From a checkpoint of a small image captioner.
Model: encoder layers 16, decoder layers 12.
Data: trained on simulated stained blood smears, 7.3 epochs.
Rows from block 4 of the text decoder of a small image captioner, named by matrix and row number. Rows with one number belong to one neuron. Each number is 500 + 50 x the weight over its row's rms, rounded and kept within 0 to 999. All counts start at 0. Numbers have three digits each.
After each neuron's rows are labels from the 100 texts, of 14976, where the neuron reaches its highest value: "tokens" is the input token at the peak. Only what is clearly more common there than usual is listed. The data: simulated stained blood smears. In brackets: how many of the 100.
# fc1: MLP up (decoder.blocks.4.mlp.fc1.weight, 384x192), inputs 0-95
# fc2: MLP down (decoder.blocks.4.mlp.fc2.weight, 192x384, transposed), outputs 0-95

fc1.55:525568564486483498391368561548474499480469521478475576485561482553424553571433407445412465599585501506496570512374492549524521413478539571549472490454521586463466490534581458466524449493469518423541449562548535498534490601454546418541458463467480528532491610481498434508503510563471543593
fc2.55:460450387544488518441434533531550562500475547500537526422543487534542462490399539463457466594466555560493468514497544623432421489469447552569464499556540569488569590504469481547506468429464538453467460557560512445573589510509479486487516566414547593492426517469511541550482529533506508526
tokens: "lobes" (100)

fc1.61:549569562512530567376360536517558510520457562407509579497520459537440539595456453409396470571551514500467613521418458583509485498444537482511493471492610538491488456503555518513546473557483515444501490507503525451487477476461493451496447473434528579515469538472517440464462557520487539569
fc2.61:487438449455523524381392571596445513479417523562502415472509540466461490519433554515461461546542549515505541630492551526514550487498530584580481433440474579502531542548497501506524540445497577460520387512478571438592503508461469464479508557455523505495490538514414481544547501509458551540
tokens: "lobes" (100)

fc1.369:494513488545493415469397582525441564450464598501487547487511529546526494475447497479408464504507526566529542530435504592460588377482562504587574534474569570562455478515589490522495452451509531392556443598452491529482422527455444464512490501549480558593491502406557468499524512555477513544
fc2.369:540525486412521561436483487538403470456501507496495518519557496462426615522502515506471550532587561552488592562496470491526570442505442555523442394414490551400446490482468446433484503512505489417528546450531540523461561437399398526469556480485494538526564506453493524639583519452430578477
tokens: "lobes" (100)

fc1.261:517530501433499581485461550427457521459444552418528447537576507432458518538432480556495484521565440565543578563456522514508591480595513516492422490573538419450499499445537532538512500565479437535485528465566544571485509496453535607508532415538561517535494509487412529427465576550439573434
fc2.261:491516508574494465524521532532520452498517495566477489515446551489442434477456431454468568438497448504529565487513507546516428490532534464482476476573488512419585504438547552474451466471520546606559429475396562477504490520504545553447544457479513404449462522612513460453367522550610464535
tokens: "," (100)

fc1.361:567481416529561469499520532460527496505477527489499468491470457578539468399559479440494468536459443453502509558527541553410505545445568570512524557456516507555477488423462559558343482491600443502531465552425579467555471451556478451520404442492592471568494571534532526520537409429551549514
fc2.361:532455467517463424626480422510584575563476529582476532461414478444558487521457514507549498434463552510498402511512482427498429505560511513578624587512463588583536565437453472568443501513454495546423587543484452545448530488479458517497573544443461615465456486473504576455478534439469436462
tokens: "a" (100)

fc1.32:577437490494644412594406528435570474490502512536498512443504533562493548409509468513454515546503456462486503634539480505503402498541556571534485575465529484516493491505397536543389446506483420505513399547541557545551421493523494471491445440500489541536468510487544534472505390548544533399
fc2.32:496507510530447540561487377455537521478679428484495518494537530492491509488446548504480556481470519460517423517529554491479415462452515516448531479494409498527609484558539557540511502536560459480546552451508444472523526503620445420520479538423518502480488480533451522481452481457456469450
tokens: "a" (97)

fc1.232:522553565441534543497461564499470431471465587422443572559456458545487586487416496435402536556601522443515552476506379579569415455527574573550493502486574522535465497496492525558525422575449555412499456527443539539521496459468473489366607487523494526452523453381472499462442513533461556488
fc2.232:531472544541543595410428574568417426492428443575545478456578559511506531469501506447383490511454502446434613484524511602568482559432508449426411485544579455461535442513560549453558518493485593497498416478482480420487586527522550543474440487438538418518459552559456407501483505543572516540
tokens: "-" (100)

fc1.365:581448450543470486499471456546512445477574498448557483468512368579515442490461433464545443464458537485467467583499438446458523539425562549519465517538446533496429510424472612541354506518507458529588477487485467472473504591590535487546435496529557474563523498569488531471550459502488555486
fc2.365:523555404513504397538441532527583590585504533524548462417491505470543481477457530521579389478429547576420395467530523480433492530472489529526589552510468446567569542460426473517500478461431512539447518605502436525451496490583540541469518503470485510540534485521447475538467522501536408483
tokens: "a" (100)

fc1.269:576461456576490498422543515465487444475516533446528451464496447571534494494581433443476481563479445527444524549524451473493521536496561536522414494473533530472471444513511505508385481524482447469531422524558552429543593517499554480462377493535523533540442532494510450436510498523433560526
fc2.269:543381426542503481516468461589529602531414571494458415422523508561576487482438563475454441541471599429454421555512505468553455535456482489485519595548548523535474539544449564597518549501485515537444450549531570452548508486472525490560441558440494572496391484583524534510573472545495423471
tokens: "a" (80); "large" (20)

fc1.53:440575466447533525475455541555452553544515477473447431473488577475511456567442589556518578488550436443562503536577472570492487573576514498482485565462524481535480554553454528441494490525538540497502497548437620544471512466442506579416488450512517455503480474514482470514443491515440541487
fc2.53:478542530560524519443590474580401452446545456536502574564453433530525494527462440448462547478528442554538549452478426489483583516509465525598448488482553450503393447504543501440421534580534482450548558453476467583485518486450475547516465434543500442468540438544538491550501463506399505442
tokens: "target" (52); "spiky" (48)

fc1.272:529503450552499548540476481511527392493523488569571541517528465563462476609510480446531504430489477402421513540533441468489442496433551530544530564483424547553451483413453546514447574516450397517531443510528482408594517582613500491434397521543512512588582498502530552362521398528463520519
fc2.272:546410469479554516539396525552588552551425558596461488420401549492538450469397512468418454582481482540495462515497534535526395520485507568546526487534467526519586564468434474452511533475452535517450490463467540454458430514469502531428512488447580509480491564538420498488418574494590480537
tokens: "a" (100)

fc1.169:495502598486592468391473538499457515489511567412397487497509472560429502489501465540434478586555517432547543425522441574551520497454608548486459422541549443564516482527430535589442443508476571497484450498444614564498567495470507482519434514481516510496534551542487532483529446517530508514
fc2.169:514506525498517525424573451612480403455512475541423449570493426584467555392505462518441573472490572409482526432456410398609506602430507463493405508579504421510527505469489531542445458496472555542460427523420528572480525549465515550557502472506441482471502492546496517495580499484516551500
tokens: "-" (100)

fc1.292:467475529483535395473462505498495598556505501552393460556416459496442464513496473476522445520466501543553529466592519528497469472619483463490634533485492427587499557488408474465528520500438545521492428577474523533478490469455511534542484433545551465502506495531509477545399499513545505456
fc2.292:493496505537499418552527437495566504469610478544524476523468528459555459510343533446502547453432418531510526531526448511557497439470514412542519590532474499521475470529434485486498437581490476459437482418539490461440481536576587460560505477593517546528487519451537468466536521410554462426
tokens: "target" (56); "spiky" (44)

fc1.37:529597560499543441423412600457431486460433580431516562523540558458464584471459489457424416563579553610518580492458506594512572382508537586518489525501580555447455459494523454498549369457476491416574486548541550513427471551479497523502489434519487521608511525459516474531543498551488535516
fc2.37:495495505460575457445420468603541469463448534533462489499500482510465511510529426547458535523462538522490601413476498443560505465469493562567544454458517497539611547497465464492440420432443567465416506587442525527476544556440435547441533488440453453518558536428440491551507531484567525571
tokens: "lobes" (100)

fc1.383:509497612444517445436424514536404545572482506456418475559371511458423458506500478482422542647534572424506546492512431514555444513543559525455512469539506465542498520538454515592451488523507564491486409551458611509477530499465552511503517493543434536464492518487501533470458453494570561488
fc2.383:468572540505500514498546492592429554511528446509535418532599567557484482455523498463477558526399554436488541435505449527583477548409450427397506453530455450554526486556491550464488438548462544535518454456449500533500565553558592570552534495494513406456451492533444457480483462528608502490
tokens: "-" (100)

fc1.78:589542447505502470472439508433547491521465542471487580453511442430470538516447453417484438565464487537465516543610436514485467456500542513558601549462531550544467537403472531510432477423399478450570421580517469428508479484516476527466476491528531553563520464449479508509544434511409513504
fc2.78:476437480502545473435483446606566532460434500468549426512533510524547548525497513493439442590459579478494510456513415538522492521410475535530536528499562551549559547538440479502533469442449539428394476609568513398502536518562494480516476568400512497583400560453448462522534481491601515537
tokens: "a" (100)

fc1.223:573543447494614560462499547420459493574479574459432454481534545488503515545511483492516499476545407487538588581554579519507521514604522421521555603470547485524484544489475604563460452560397497525464481518485482553499483434491495492468526449502526539523387512537496527409527481544537510427
fc2.223:510479546480485507563409539481488495599507453556510387464411535503409456485542415471466517565458428482586549529459518569500524566534524483434532426525443523447549500513615540512450534511543497599517521403428485480482460442511574561522501595441588426475505545598436452379463542572600544583
tokens: "," (96)

fc1.203:544476557481579521338465531556447524512457555497416480491466441483506496546488470518465524584577476461472547450548473564494487516466576506470494481452551466531484540513459514562495479515457550492523441581448635442552501532466494488441423503573544532502475517508447509478444395534505571476
fc2.203:480573469480476449501596453610499488501567420506437483579584486551484456471599465574602584478490577458429485428491449419528519572436468457395516507472489397570568452480489582502458441445501496535502501591468504586494587549541522541553499535457448469512484452435486561471535470443542551555
tokens: "-" (100)

fc1.119:533481590525443463477496562527439579487546495482524581558418498450509478549515516460416531467499569551569580508382466450558485469515583556581483473482541485457375492515536474583477565477451497437543455519517481497390398528462510445587451447601489525575528496505541444516471567491473489466
fc2.119:423467527463550460484578481522490471439526445432524489606530461486469506563555468532493496594514546535459624522537407484500531422397514524474481514452527507499453405492443524435519463459519505400454495440537449553528600461518495467557535495559476497570497528408487507522530518450466558479
tokens: "grains" (84)

fc1.362:443525553451416463526470591564379610556492440529495470510469508505522433437487622541517512564502578467459504459600434535540435474512538574496540445552407466548508512511500506523460539479546540546558457535439505476495547491485519627447454478564494553485516449526512520410472512486493470509
fc2.362:527555521477417505483458607511452544545546454586476498482531618518515488496466459440535517484447451470519467450538526508480454569559527513423472453561413448469512491524568541436534569545499512528582469418492499480549564514512627560480514540483558507411487441497429467388444509568546533616
tokens: "," (100)

fc1.273:542570462457542501577563415562563474554503538565468530536418436437516504562561570445513507552396541383438480489430509478425463588363511527488450503426449536487497514423431406528524566492495412530493573481530510451529524545515569443574550508463435514542561529488487583456540487461496444484
fc2.273:455477586514469405493418539466488412493484489464602438511529546475420473488386474493530580480498546496531509489509509539579491449535504450526555494551447601475569551398516504566427373473499531517500487450462522490509468501527513455512569488490504520468554472454481509545512526451569508470
tokens: "a" (100)

fc1.290:590397586529519468505524503547513528492557459479360473490465508526462459472568459461447482516499497442510550492473432511548449537489661524395427452509475529505522536633400495538444406496538494524484447522508514492437566563531532503592441499492510506559440573532516494400486445543517482512
fc2.290:524467538515490603531473462532559490539475429555391461525550494532512494504568473462453499515472509455418487539485498514491442554447574492386457446557491407506543445484476570487522518497524485610499439502435455447490551557521585495555477542466544503493484566568516487393484478551533483571
tokens: "-" (100)

fc1.313:431541482473513427483600539524462580533519489490466556517326539477563473491508529529528587447527465441530545524522482493390606489543478440452570543515503456578533598579481615464411452536677534459467578576420542549444503445452478492494510462521423541464475440507593487521498472504507476489
fc2.313:536471495573550535611485432533571522564475448592448394500424439487546442549485496453471491464442443459454480536520525523456482543417500495497475562531523481511475455503475495518493581485566467573412526491481511471546514513499567491582447445495497493433510523570523426490437496535450423559
tokens: "target" (100)

fc1.283:443521393512467532501487467470482561493528525461453555591364309482543479530486512419561564499534538494518491557488396511463635514565478569540575536503478442575430482560493550488434476514576522441517527448517478524383415569528502512463550470540505549487549417476496472503528465504528455551
fc2.283:500563534547504550494570516525415435460572446494575514446576545611518456397517514559526479518447508574504462449554528493509516461413404517441457430455523500489436427523555534549537499461516454348529527513558463498537540474633507480568443435541508395550507472552526470547506424503481513462
tokens: "grains" (82); "only" (7)

fc1.36:494474499509457529503450567565437491497451534517557475505562450545547424533512522563526501548495517505472472484545477481476485481517475548537474538571426500516492488430495529575462466515438470493542443563516542439491548514588500573466429495640564559476502385479475551451520475560438526440
fc2.36:556558469439515462614518351392603540526577548588483456522397503443554484644470621472510509480421495479494461537513472486528430523438540476556547588489472543538509563458397396529501439447441487559408535471547556485443480529540534458471530525537502560490507540508489540486537518493526411511
tokens: "," (100)

fc1.121:521462604473532452428488492548484450462456505441385460541471436488425466514579393505395509488533514428533528466461455515549482535473583595500489454483556469542530503559442470550501457502425541510456446561470561533522573516501481471538431497526527536562499553491469495456487549528559593512
fc2.121:542604524419499517434624405541475482522628424485434479573539470539484503537576512566538562501480577480463510466431404469547544523468569493411455394468455384565495406480481534498463432488526489535538461534440488532434498502488513511566515524509519444565519504509516524503583455466537496542
tokens: "-" (100)

fc1.366:579491559528474444455439555570450491486426556486410464518473425513468456493499456474441500639508540448499519474542435555549450485462566556520491437567504455548512520524462472580437460511443548501562383521466576483522541498483552492491482521548503557450487503461441526433500456514552540493
fc2.366:507413512503517526436504508614473454523426484565539428497512509527541500443485536491429511544450584426467470452486422420619467594385494457441419560569497499536515505527482566523491521513437555516463441501457543473487493560514567546486496539511526439484433488576463499428501507552580520510
tokens: "-" (100)